Weights of a small image captioner.
Model: 4.66M parameters, 64-pixel images, encoder arch resnet_bottleneck, encoder norm batchnorm, encoder depths [2, 2, 3, 2], encoder widths [192, 288, 432, 640], decoder width 128, decoder layers 12, decoder norm layernorm.
Training: muon at rate 0.0015, 5400 steps, batches of 128.
Rows from block 3 of the text decoder of a small image captioner, named by matrix and row number. Rows with one number belong to one neuron. Each number is 500 + 40 x the weight over its row's rms, rounded and kept within 0 to 999. All counts start at 0. Numbers have three digits each.
After each neuron's rows are labels from the 100 texts, of 14976, where the neuron reaches its highest value: "fires on" is the input token at the peak. Only what is clearly more common there than usual is listed. The data: rendered roads seen from a driver's seat, with toy cars, trees and houses. In brackets: how many of the 100.
# fc1: MLP up (decoder.blocks.3.mlp.fc1.weight, 512x128), inputs 0-63
# fc2: MLP down (decoder.blocks.3.mlp.fc2.weight, 128x512, transposed), outputs 0-63

fc1.106:441478568555522485527495509489520501500525485506517483489514484534492511535556603561476461490488506513507529561585511492581529558461484487579512532528446493527422460512507469518542423492508541
fc2.106:434510566477557456511452475423553501498460517498523538491430530555493518487506475435480463530514534439491517494562402519550526475477537492478510552561567490513526431516484485430508483518542545
fires on: "a" (93)

fc1.158:492528544489527445462483553503490484492467492546547449547504494409482482549498510535498611595552427536429559513485463510520550501508533513497501461420491455477530485470489528489496496518458566
fc2.158:539474503498471439430526546523525511508515566561503451476544504545454438480522475570509506462491512491530512495532525510480467545489527456479529511503536578494493462476498507533539450462576521
fires on: "green" (64); "yellow" (16); "orange" (13)

fc1.412:511475528571503505502481508427441489489453489525477514429508473508529530500416443433453526519614471504457525498484490553468498495511523495553465513489479478440568453495530529527526459515457485
fc2.412:517513483524500509445479478467484526432465526448480512440486441476487533551464499540544418454520536484538542466488510452514529590493481468470477554474572493467535489510585417476467464502487478
fires on: "purple" (58); "blue" (11); "brown" (8); "red" (7)

fc1.328:420461487537489504589463505471510497518511552569498525509469419563414401550470558494494554423537525483512460555494523591565419540450475472494450514507412549489469471530518503452452458548521497
fc2.328:520489599548540551531506548503489464535485534555493511427411401503450510534535526479564490475575592469480532427491552491572505493517506473426526560525476454466520539507454506462489511560557499
fires on: "with" (56); "truck" (7)

fc1.341:582546552478519423471581528482528496502497527496519498508479459522445475417507515442476509539515429530498562485513501523522378521559469542543551526462483508378500509549497503552455532518537495
fc2.341:533470496527429536475556577502490443491469551519562505511462529510565500472507531439449563516441481524504517445505492502531600523513480511470516489445543507472540510488488549497546470459474477
fires on: "right" (60); "car" (16); "road" (11); "left" (9)

fc1.167:525509550521472562515537504464482429504504496437510540527589495459511532510497465540514492476528552516511456486478542521454443534558476566541533507504488477551540551573467479570515543446446476
fc2.167:479444531450551516504486535469505502561503531521526484506532492454524426514467454508428556480525534526461461533456542466551553542556526501394544504470544485468504519602493455499492504535467554
fires on: "red" (59); "pine" (21); "pink" (8); "purple" (7)

fc1.373:506501469544434490498450584553488484547496452479508448489502502499479408497546446522535547479554551507522464517457561518486528546475500507515440460435471579398467580498491551460503517471460578
fc2.373:474475502503537544499477540499474509476529459503519521455484434503551478498500471545495429510467505532480439445538561521463491473572500531539535491495497509516485581534450495487502513467500435
fires on: "and" (64); "," (31)

fc1.431:535481489553486558498476507472512471470515459531558505492491503598495480503533481442492487512513473439463528492445518473536583476510460432523509499485515464506567490505425543493484525568476511
fc2.431:495524516611502478484513456510575479437539566474468512506574472478458419554481497542456580501464471473523527537480542557469510460490600529465519528467449505539515560515435399539543476525460471
fires on: "red" (44); "purple" (15); "teal" (11); "barrel" (9)

fc1.495:465491504486467559529494450532462492555535512520516515511534475495471463471476530544408546497469521529506542532518447498516473520470466487514465543471540527483540545515452522476576462446509537
fc2.495:595592585521561505478479471456514573455502499469521521491362449555491496450488503527546448469462485550503586484481561518472420473466423470483523486578515492412475497462532503494478574526482453
fires on: "grey" (77); "black" (8)

fc1.8:521425538460536533528599563526502560521516487499561466420562524531504449570565488533457525471552532441491482495495512531515488521506506399506470499517466486429493508568534502509555530555449471
fc2.8:471502578542417477512418533456523539485586488513431544527405382564454483494515489505503519495529514572491517515523489553509535503470564497555544469542512443526535457559473530486498457506452502
fires on: "pine" (63); "lamp" (22); "house" (7)

fc1.69:494455484517511512434538524539487503521517513465504400391482405497534502509447492467476513535485421542475482503496462492463477576486491496466507452517518488480443422477535534518522495465472528
fc2.69:564447493515439502514498524474493515473491491518488417463562501493451512533536540498505507529472494504537508486549529498523546460585490469459462445501503524521508596528543463477485475393560498
fires on: "right" (38)

fc1.25:504543420547442488476472540574542504486529514455499509473468483470436527498491552440493530523571548596527469544427556569532462519434501520457501481508481528457529492505534564484571531451500462
fc2.25:557388473518592458537484525484479487508482448524496545497517528430553493549517465488512513529519486514500464493509480563464491438560498475500505494377477487479457478508594503459473546424473413
fires on: "a" (60); "with" (24); "," (14)

fc1.5:573503528433506467466556434485471536493544472418417487433437477537453485477507517470481493490526519522476496450458503423484548565523536448532561490459467497531545505454486535518529502498498469
fc2.5:474466514483403497519560546507471499537475544430504565463492530566532423599509513442545528537470510548557490483457474515511517476497511515477452521483457529519433486517562450520570477551479431
fires on: "right" (44); "left" (25); "road" (13)

fc1.37:502462450521526475496524446492449523480565515506548486471500503522518468479472471472491449543555454545464447482535488522478553397531416515377478550413518503510511478483519502440425478522511514
fc2.37:489471549479522494541468498500483511521537450507492533504508474481457453525480501567517460507461523519609563527504506490458505478573505477483480499478529539491507404518550441390470441526536536
fires on: "purple" (41); "white" (28); "grey" (23)

fc1.353:460563469514519498483511463494528447476481523405480492525511444521445484404564526531414468460427511509569506469446526509426485502484492501482494494517477507479525533481464484528475490523496460
fc2.353:483496451482523550458463559491460550537471494498507488491530483513509372520549498493485501486482466448484497527511502436540541444482460557511492603507490488514538490555489536519529552481493508
fires on: "road" (100)

fc1.194:462504531564472537557493537489532502518528494474555436477579553466421494501521439556479427403500513493509493502605533461487536416390556498544474446428508495490535460496484558517526472501460533
fc2.194:483573492542546478462523487434549504498528523515496549519475506506448527486410572553512475527458522431454637520449476481458525495520455496543526509534443463507500541484434435494516490579456444
fires on: "black" (51); "orange" (22); "purple" (8); "brown" (7)

fc1.501:482504524486427456542509511443521530548517569563452452546488498456552473484501432548444551597458519546510499518512505493484428510443455532461508531448501516534572480473535409480462492482433567
fc2.501:553435500540501472543572482436546510481476536488486465481524467443509491451474379522501509509502546581522484534589567520554495461483572534552426520480446465520429466477497443507512507481496521
fires on: "brown" (63); "purple" (21)

fc1.471:556512500520481486532531526503463485488563500545491547475479535482472491530422425573475437493483573496461459611472472507480499553460474378468513508479479467558487462505560574521579514457504518
fc2.471:472458493591487403529498461436469513464513552463520503480491442559567430452555532469501563551447533546491529562484510438452512387450525525446571563503461515480473506537476422483484523545507505
fires on: "tree" (44); "pine" (22); "car" (10); "truck" (7)

fc1.81:451479518499510509511560499425479439480476603440483513458531521484439582491404505488499485501588426500456533504444519542483499503435500501430535493502428486446560551465510496539482526486461501
fc2.81:512435600537444524461534526510477428399488489515425484548519471520486468547573517511490512495577509539504487515466522492455481501514430506522514503457568501512472480602539366457517467511441541
fires on: "black" (22); "white" (18); "teal" (15); "brown" (13)

fc1.116:502529503552422481511561524466476480465560498440534382496502462477540445482506418444523518412566497450500497493456566542501489458458578476533512517532503477434502456480484568435519549418522481
fc2.116:587500481528503462467519498485550485492547533481508510458506484519494484536539463470380522538513439563511472556475525470458502542517489486487554539418538588538485483463502615516518512515440458
fires on: "with" (92)

fc1.54:514501415482540490468488552591512435504447568513471465502489502518508438501463451495473507499531464462553535439463474540496530581459489503533496411459490496544515451497552455501498448517529446
fc2.54:490493516503455475540511470527423434463486462529564562508531446429492588535524503460489504548526466510484527500566417420456543470522479540483548519475491471508522533503506529497576511488522536
fires on: "green" (38); "white" (31); "pink" (13); "red" (7)

fc1.494:478509485522548422516543488557572538567535522515477409514484481502499448508452547453436457434525455533521534513494506475476501461504489532557525560466549538502535521468478557551551511519522488
fc2.494:571516509527424550541536516495416520529412458502475590498528510504495516549528537507533444538467477462486546525563464511432532545455506482536569433481472513472515518489507468472480499456468434
fires on: "<end>" (59); "yellow" (7)

fc1.268:506454526529415494537515491439495479493543394493531584487542523481525463503507435502461542433520458481578525462451511443499461547510554533523523512577524507457480522483552497503544466481469510
fc2.268:522553529481479461455460506513504483438450497493508479431505567577515483485477508459561512494508534528494518473475544488530494554493498472501573519539487434478527576527482500453549502499504556
fires on: "with" (95)

fc1.388:572580497452477492560511477513501476415466546558458560526545501550469511470489516517415589456522516489532559466502548517512493486558472481517512480484473525446520553447525578536516466479568445
fc2.388:516431522440487440440457533461520538488447445476514485516492565514575570561446481478477542604474451531557435483573451460484504454525473544541550545508493524461491512485556486546536471508464547
fires on: "road" (100)

fc1.404:427498544568474462499575476479483530400495496494516463447504550521546404516502520529487560472493479445482470516505450535554533450550510512521468503467449537502460508423516445460466581525513460
fc2.404:563473498501526503483543437494521481566574577521489527515510433538531474503466483558478417487501522451539547519434505519552492526520448505554485563447462454439509480460525489501401524520465570
fires on: "purple" (24); "orange" (22); "pink" (19); "red" (16)

fc1.425:562491495393556564547440502464416526512468493482526564491569473467528444516506491512479501563518426565478484520527497485490514473476533450524485432451546512526527481447557559540422601535519483
fc2.425:458551491498451477482489518484492526460505500461482434435447475472498516498421461476507412481438534626482526457594506506474528472469495435559524390519465480465547567528508538555563531509511552
fires on: "purple" (41); "teal" (31); "<end>" (14)

fc1.146:570509492536472493524501476509535487587465452490453530515557517465527513512530481492420490489538483500591568506541504452559535512515561552474421488510565500437485518462522474515550521582518499
fc2.146:425437520555525555460501551566525527484507488556521458455449530451530506521500463513542475473438518495508480495536449513403517544528568511505550462507485520514466529480492498527439502467508530
fires on: "a" (100)

fc1.485:475471531515544488469559523554465497574544504552457543527473535530477492515382491506481543477506512558518557489542437478444529497440500465527489533521467520464524435511491549484534539538491476
fc2.485:492455560524433548480530541562485489486494458486386485512502483488483551452524497495497509550421506504569549435481490596550466475535516441430494415484509566543449534477501479524487538561476425
fires on: "tree" (34); "car" (23); "pine" (14); "orange" (9)

fc1.491:505522514587539541473512494501494528497529470491513507599516489547532492527549534521413492494497485474514416487508429453428449499536449502495559498508511457453476527466530520558544552479436490
fc2.491:474529436500401528511536532469483525524486450507547477514473517536404488537486541479525499511500490481496509532465476535491456427545481533476492507434461431498508496512520462555546554499486510
fires on: "road" (64); "right" (22)

fc1.466:438493434437474514487534487477530492466460534513545459595540570473557494484506479500524491566463480491429487466495491497468490563492455543576510446447426442483507481581476515441550455543543484
fc2.466:480530536504474479550583431503495505540595625546463436498513518415528528479522466523485512489464513567483503420522537473490490479543541521556475450476448492497505581530476452601544546483495529
fires on: "pink" (38); "red" (22); "brown" (14); "white" (11)

fc1.24:559481469529489482437480492429437524471524523567533483471537558485495525468446549479511449471545451452474440526512447441425508492505395426514455475496532503471493424486501434499410487469498537
fc2.24:417500420513467500472477496484567446459420556516474508519538530528483539513459514506500602530514510496520463524518444522472504519551536519513471517488557526512444435501530520498457451487485542
fires on: "an" (84)

fc1.33:415573429562480503531457477407535600513490426476502483524501489476519504535597526479548494481496534459550509494607515471459503438540555489462555489522477472456542467484533568504478468545519537
fc2.33:431553553509542468474507449430529521479510541462546501552470585425495587496487480488512534441496544446437503476591477531522523411410489518508528546478479448482574441432512547462459423464452497
fires on: "<end>" (52); "a" (48)

fc1.184:516478475491516526491508518499467479490471444490524503492529475531492489528480482588591466506493502437499504496565471514434506524460464465532548506559472413505483539506459420515495502469496536
fc2.184:514468517506489493462529454603466456520489496529501535495540538475429412548412443492534548537586457538544470497582461485540459499483515524513475502519543508508485497493475426501511476484532542
fires on: "and" (96)

fc1.420:479509529534459510516500423514466487461555448615496537432517530492449537516569430445530499542458492510550418441519507529523497501506568514531502502471514553475501508465539489443514556588517494
fc2.420:577448548504531467437435490478538538524504510532475420457509546568451518480493446483531526482496476566544492525501490519451555451526553529540527515424532508569411521502568581469465479577472445
fires on: "pine" (35); "truck" (24); "tree" (13); "lamp" (9)

fc1.256:506496433464453543472566551574477507557494502489539477475499489528524519531424534513488518601461482490587534527544479522434553544521440557439442511475437428520504466524500437478471452473514563
fc2.256:494541523495537566458556448514469501475530455526532503444515509498456502442556530547555503608508572461596518530553513473533481521528510516411469488517491486440452466538476505461506486492568531
fires on: "an" (100)

fc1.264:545527430524529488521465440502541481476550495487542510504436423451502472509507509515519569496457510515505480493527423401487468489519431511499567438486509523497446480524519510527439459465439506
fc2.264:503515564498483582487476468529483475498491517534476505531485529351451435577519507484493540548531494571472483486553466496451494428458518525512498563491527553541536484522457497522476498436499546
fires on: "red" (20); "purple" (18); "white" (10); "green" (9)

fc1.398:492546465506461496525533530530592530481507477503459477552493499533459417464517525567457429491465466458549479460541487521536494532438536532483524486538547498518488519557484498524584543511496424
fc2.398:506525469470484538539419497511488479564483409512582513542478479516432498438525498514505540495507520453486511553493456484546573395474570619534520486498405446521509448528396519586509503517548493
fires on: "black" (59); "pink" (28)

fc1.161:480516549510437525512557460531516522503530532472536507465484524491537483424468533484500479472541564502508536532506471506437560480486577489538521512425542488530502484540466488520478531415467527
fc2.161:516558455500518554509465424487478523460463545503587496448502457428512496454465483593536450490506530487494541522477479527574525489459548474489447513496494496471510484508460438448433480512529478
fires on: "purple" (45); "white" (20); "pink" (18); "an" (9)

fc1.3:526481527449447475512456480551444549541500498497522517518560512477534437481490492469578471475474455481474476500512489454521429503424489528460524481429511446456471475477496508407467481507554489
fc2.3:486479449526433507519549634484475513543502504464491523485569510445455499450442455536471520538461481458520469472567496445501462501450528565603528486492520530457545479468452514445458554517424509
fires on: "pine" (18); "truck" (18); "tree" (15); "lamp" (14)

fc1.275:464523457403511513465532476518527516486553549490489473527485479552437442611506485398557509565517541521564531449518471558567513580433453494434507481516495528491517557516509472460486533512470492
fc2.275:554521479492450465495546548531550479433536558486439425524476407459417445535526499447538465533491514505525449478537552579550492499485533512478491544474558534568504521534533509496496489535475512
fires on: "and" (32); "truck" (23); "dog" (22); "barrel" (12)

fc1.140:514504530466475510547454478498434569497578468535532407452529412416502498524473486518508513546502473499445568446508508483422498495556487506440444463485522466565441555491443549465488427548576428
fc2.140:552453434468560442462567521504393560563493444451521462497547413509505512524496487478510528479486469493559436556569540467542512457585507489482483523490548547432464512457503566451559487490519561
fires on: "green" (51); "orange" (42)

fc1.444:534503491522505543509444497457481483502586458481474516530498476431476491474402469465463534519541507456469509489558433531474538523465485535436531449557426474482594533499511535491507449521477563
fc2.444:479451491489467531499547481484510356426523533499555491495486453487536495542405532521565570470486551511471434548513481490561479460451443465470533502498476489557543511457576562486509470536483502
fires on: "<end>" (61); "road" (14)

fc1.269:456474583500417502495546426548525478484561477506481463440462469590506471569474492487440504480436490447470502523486427494460539463478488519528509521437549516541480550535549504492507452488488474
fc2.269:520473521471603594482550517445457469519563472467486574451400459514521495439501518547503428557478455434498501545457512473542555479509470528545538541483493475454486506504492498528466475474466524
fires on: "<end>" (59); "red" (19)

fc1.463:487512441421506450505523568469470500493476456500485459534506491541551482499480395470511481480503455434501501452533432526458471444508537473496512438479522506465511476494482547483487510511500450
fc2.463:459552590528505487418489497485528523454583490503512530514443513540471483504491515452463526493459488505524408498557489573518480404508511436488542475540464603476524476462496524496516444516454503
fires on: "road" (65)

fc1.31:475567452545530458442525488558566523441527563491512482551471520473583492422420472491514512482574573482475432502459490497491557429536471487526525454541510501501517499512489558500574517467478524
fc2.31:580479510448443484520528538462475539499446461523520548517433556465533541455545551419461480386544402504522515486482512575554459455493506516536518506487464545495562478509478557531510507422464451
fires on: "white" (38); "and" (11); "grey" (7)

fc1.67:489520494501507420486489499437609459492524547459486471482428490469523494562476510491493539495453397504486447483612485503414489463491469592454616474524491523517511501569548509474455440508492465
fc2.67:456507435481526496435525513517524501492473446554470450533436554509460473521543595475481582566512437499508554546463486512485442549497560446455473481520513429517518480480448480541474434544516467
fires on: "road" (59); "right" (22); "left" (15)

fc1.201:444583540467464483527512422459487517442499556509481495533454506468601565494474500517486503472506476520530518472482494531495488538457510511461520488427485426504506540547588410528474480518567513
fc2.201:460527585460419461440531572468497530477493542539525440546493532457482466521436503495508499503583436472489523495530573492532522574548534508487518441472525540473503490511464492501561534474519531
fires on: "an" (44); "teal" (43)

fc1.57:502515427529469431506540506555505477538518494521463436510500626551615462532533549549500481478491504446521506517492486515530501508539567557463473490530491469506499449459456516522504540467482400
fc2.57:456481525508478459561557474455576493508426533467433454493465505546520472516559583549475558537575555436498489515472566492587522462508521490491535483551469534442482507487463460549539533495547496
fires on: "black" (28); "red" (21); "purple" (15); "orange" (12)

fc1.417:493457522498510460518511546509407452539540428568522396489526509461575501509533460458454579514500445548545471502521526441505519469499551450493415518449480509550512503491463470575549540479527483
fc2.417:496460454456434473482505430466450540459519533476536535499482417577532499461561544508465530507463438510496490485479449456530518509531546453484479510542484525472489532376491552490591548503536489
fires on: "green" (48); "yellow" (27); "orange" (23)

fc1.248:494566535476436484512443571457447549470515512472521512511527507482511544508475468468477510454497559454493517498520504453500409509497505515476474518471484498520461477419458476549534508473518467
fc2.248:464515443446558505524413541500512453551583496512451461520493504493496509415488495533488485502555505521530454586519513471519474507391497527433516471491470485513472536472544518544523482469508502
fires on: "brown" (62); "and" (33)

fc1.486:528514534501578536474442422541423436488514529424479482512471516494395464468455551527491500509433509544480470487479482548478518489527544481493509497549485503535456541390456463531475545520574492
fc2.486:475470520433547454504477476548406485495569486511531571438569444527451527513517502473512461512438561510483512540464474454525420514427497576439556521460499495479491429470538476418552527489500514
fires on: "green" (81); "orange" (9)

fc1.139:511412499518424497446559529590467503514480488611543569479495462491431443465555437492482497430465498421513502433497489510510522461464532524544544531468459559515560509496541570500515473495460438
fc2.139:522531484478532539466468520535476522573520536554497487530476501584492500450469490476462472510447560451502539494492568527560544493448489472569582442526482489492505533467472460460456562509437385
fires on: "grey" (99)

fc1.450:492469469519571527555526472476502469472467456453566432493477519553456559485551507497470448512434501468493515457376532528502502502489492515533529518487497481415485466527519482501485466445554527
fc2.450:477571462491500525500533482481547488539588573561423453566524492480524455512509563507546525510567488457490514472475549516534462492451553592505511477531478517455434500533519455506439451431453457
fires on: "grey" (73)

fc1.509:459500570485524482491496435474482562458533421528496518438494517445498540457492503598417501508470514572482467498443461440540565459524468513561532468518507513509493552450473518495563458507402526
fc2.509:605595532481533501456497550499514502456500475480444442514450511573467548486526469497501447512504547484554571492532497460439441435474527528512571478538516481543528452560569478505503520476502453
fires on: "brown" (23); "grey" (18); "," (15)

fc1.356:416476532469456526514460460474453592599486471507484517496552477496572496472499462537519525487470541505521478472523534507515496465505474469526554514556466364534567498402518518527453431469455580
fc2.356:537552473544495505545445511467508528487504568524485487538466517398524522507536408433531536533535524515529510540581573494519476519451444480537459541464442469495465461558482504524492514457453483
fires on: "brown" (51); "black" (28)

fc1.91:487428468536456475504515468501469482501498442543424432497506545464526536497497478530511495486544584451521460458404523497508528509557491515440441443569538528469548511431509617518506465467544547
fc2.91:459457491453454521477519514578458501507433464433519537507489495543568536534524334506526513526499496530480452491422556502509469470491528521486469473510512466508497550484496600504480472500522476
fires on: "<end>" (38); "tree" (20); "an" (19); "teal" (7)

fc1.449:520467531590497478522449487465523480437498520484506479474415511504477494428467522548459476563488481443534522572541499496628517600424462513551551527508518465493469505498427487555558495525543496
fc2.449:469472558466529430526455455426524485505466474399507481447564522558581498491502509550443492577514468481481510521460456570587546511439588565447453518481476465530469459529498465514470476527518511
fires on: "purple" (54); "red" (37)

fc1.255:487494560544518519560506484454479501474570478499494536418537541518471501497470458509569525514499469507554448553519481449503537474518460496498512484523419572477544601461528473418551517505535556
fc2.255:527513565577571540465422492529444441486516562518443563498434569457493440474492461432489475529477517503528516476496457530481557478511489514552429575477550527490559458565504540477493502470455504
fires on: "and" (63); "with" (21)

fc1.221:545496503478484475558557490487516475440464513480491533473502499492466540530585432512524534399447510406521443483457510455561533489554484492533557475481499533511540451495486491467433497472495446
fc2.221:523548466492523483519506549507566502487572501494575535487504545580544529500467497503489533472521581499516358439465511538502462474483461465572429570499472489546483496490473467500527433485488489
fires on: "a" (68); "bends" (29)

fc1.384:459409490499460533526529406528584515548522472575519450464506515526492511529471502517467484469506491536532499518443472511510583482503461529554447441508547526513542575549480521436514457522494539
fc2.384:561525458478562467503508523546516521454476581618480493462481466531490548530488535523564478554461512475463558483494421516483506523462537461475534475507577571545480553452519458509417485514481471
fires on: "a" (56); "green" (39)

fc1.105:479470455457467421478516519511470497475487544524538505448524580520475492547474608534498509525495507485544490470463469448484455492498491488451486501509487596480447525478477431499489446503486523
fc2.105:556522543500415488480504570538497428498453508602530512485436502524440461498544467513508481529539502559457487386559476488492548496567479472546459494458431454532497500539524518539447468531438553
fires on: "a" (96)

fc1.141:527535558576473448511474487462559472504547585424517551520472484495487476476515479455480416537463472526531480508460507453557515481500515551557564526525523484514537483516459456588531505504552503
fc2.141:459502476479429450489476435490506502512503428457590510465583488426562472473494499610516435495518462500445437564476483592511529531454543539548433434488404440536483520564488473476495567537551505
fires on: "purple" (72); "pink" (28)

fc1.410:462482461456520502507524483549456497528553549439471479458462453581514494457435479511467533494494501542464477496505454472406528538501462521508509462492498392493505456472546552516457509575450514
fc2.410:474477569458462488497528590416415475512458573470455497473504505494448490489533522515468540555485546510541482512520471499439535517501508498503442395557527483522509532529490501418571498493520486
fires on: "right" (56); "road" (36); "left" (7)

fc1.408:454492495511556515590483456518590420512534492555468461475510483530473511558523436584518417500527556485477510476496469475477522530456534524503497447553536572495434425570487552405532537438472487
fc2.408:504583506438547431502476551554492439504523511535495573523475471466491531592488587517518462510445490495469422512515512559485537512555469472541518484536543514492417573518450479542477509509441452
fires on: "black" (31); "," (19); "orange" (15); "grey" (9)

fc1.55:484535516470543470494468513473466479528517508546507535498501504500541486528446483479518517483489498484432515569451557434541517523448470463466503480581555578450512547471504524466564483387474516
fc2.55:463501557583420496522488513523526492521481569504457547466538481505512474493486475518464492466448458528544498536455493546508511504447522524520522470448496412511498467553488484518523571509443514
fires on: "red" (24); "blue" (15); "purple" (13); "orange" (10)

fc1.2:482517488543482568513525469442466487413458436519511516532529560480478509509465480574500478499521460502430463557500447450435489456558567448499504500515533511556594520587488500503509526516513506
fc2.2:447523466534504490487512435481493504509523499485542431510486474440516471492464504469549495488532505552432529461524529564457533525534572539544451539503507571501520470507566536462467472581515527
fires on: "white" (40); "grey" (23); "an" (20); "teal" (7)

fc1.402:521466519507454435545514441516508461449487527475483481482494547487493513498505493445463498575421506524535496569448532525488496430434501486510492533548467492515535486484475474537559489505465524
fc2.402:539481459487469423483452372530491544531522423471496504549564481489479510477518506519534459514446473524492471567479475577529437470456492574473433473493519478547494500536432477478467413556502499
fires on: "pink" (65); "red" (33)

fc1.409:424536539502509583478555491424534540447411444559514514488514552526457478506442467576473434486498567523494566534486496521525457516477466493526510527481538518517530512493535415497480546478516513
fc2.409:445572545490463469479502460486546460506449552513477501401473504519473451540513485530490466497594561569479527549498460516536448438507542528446466453497504458540482484482465577407513543473506505
fires on: "brown" (63); "orange" (18); "black" (8)

fc1.138:503565490472515461540578465547514542457475564506544437471488479477510447578439522552502453486546466490489500402431501449512478455472460447447439474523390517436467521493483508513464491509497504
fc2.138:504466594494435459522604483509433458496509493516527420497474491564426494597477483481448521506503435479599456381492490487457435484519493551527461532505565562513515467477504484526454510464438519
fires on: "green" (67)

fc1.123:484533536533463473560561506474473591480514541465512531424428542454539464402526512458472508456487485515493538532489583528480519512419467474458533560471476515479489538462489457474453441547454436
fc2.123:454467470404519486502480564494598544555519458494408559480503453492530523509476428446445540568590471485476526511562496468502479548472509494502492506491545516505471522434472502501522456468524564
fires on: "with" (40); "black" (23); "that" (14); "straight" (10)

fc1.15:497545548478505488605591493550464481467468439425470573500522516485520460581578492475476581479526472423428450536491510519497516487496485429477516435418537486508444452448445525459447474496452452
fc2.15:496516505533569474470515482483455506521557509474492562466492499539476521539532435537534564545545532493529528499449471515459472520447491517523483511490460479516519448579449561505520493452511472
fires on: "with" (43); "black" (40); "that" (14)

fc1.391:480577543502552445551524438489507556536483469486550434546476439511524508517532473481469452509511469527489529514554538493412508528520478553536483523500525386495471478499558437530507525522478446
fc2.391:519451539455439528447533481492510419482505540570554525502491489553433501540502480479442497507519582415531481435544460538600528502516570511434569527475432517445516456559466471537468474496497502
fires on: "red" (84); "purple" (8)

fc1.499:508508465541511514480491508535480454425537459563440524485552498535527473446523491442500483528472474570437451514501495452452530520489487486406457462528438467572578547486475477602509530507440500
fc2.499:562533466534454515527469538566487519519520462499496554489539545442555417520457478496454535467549518556547504526482469502558491556489560455441429513553495448584469483517426543450466489510472472
fires on: "red" (92)

fc1.406:474542527548444508509528424515500517496499497496468511445532500485462456551542510498499570531473512480532497518576438491553429478479568531498504542520532475516457555496491496465464463513485537
fc2.406:412569502478484483526458516535542481473577503487521553420471509543449489501550435487566524523565467606408522469491505452500507493486447494518496503444476515509468408475520540497465482499573504
fires on: "a" (98)

fc1.276:561470510539443468465563448507491466480542393449512523535493491460422536475500440498455442510542538524471533507522518543563471510538590476443603501479502466512483416451530578537494494547571437
fc2.276:439514562580495518453441520578481491566554535518537506567492504572582519496508531475489450491501465513498500526474482502499486476479444465449531511487538480480495479455568473419515470441527559
fires on: "pine" (63); "tree" (18); "dog" (9)

fc1.100:477526448474476535496469517507403509446465488572538557566515554509502446529495554501513521501488572559510471460428468488494439458472478461521536507580464498530572452501467488444489546569445484
fc2.100:609448394487462534508467528507454471478480555479488423447531524472507518524547488521394490502527490537472457462543550501510453539473458446452494522554500516495530500512489461525464467580547523
fires on: "green" (66); "car" (11)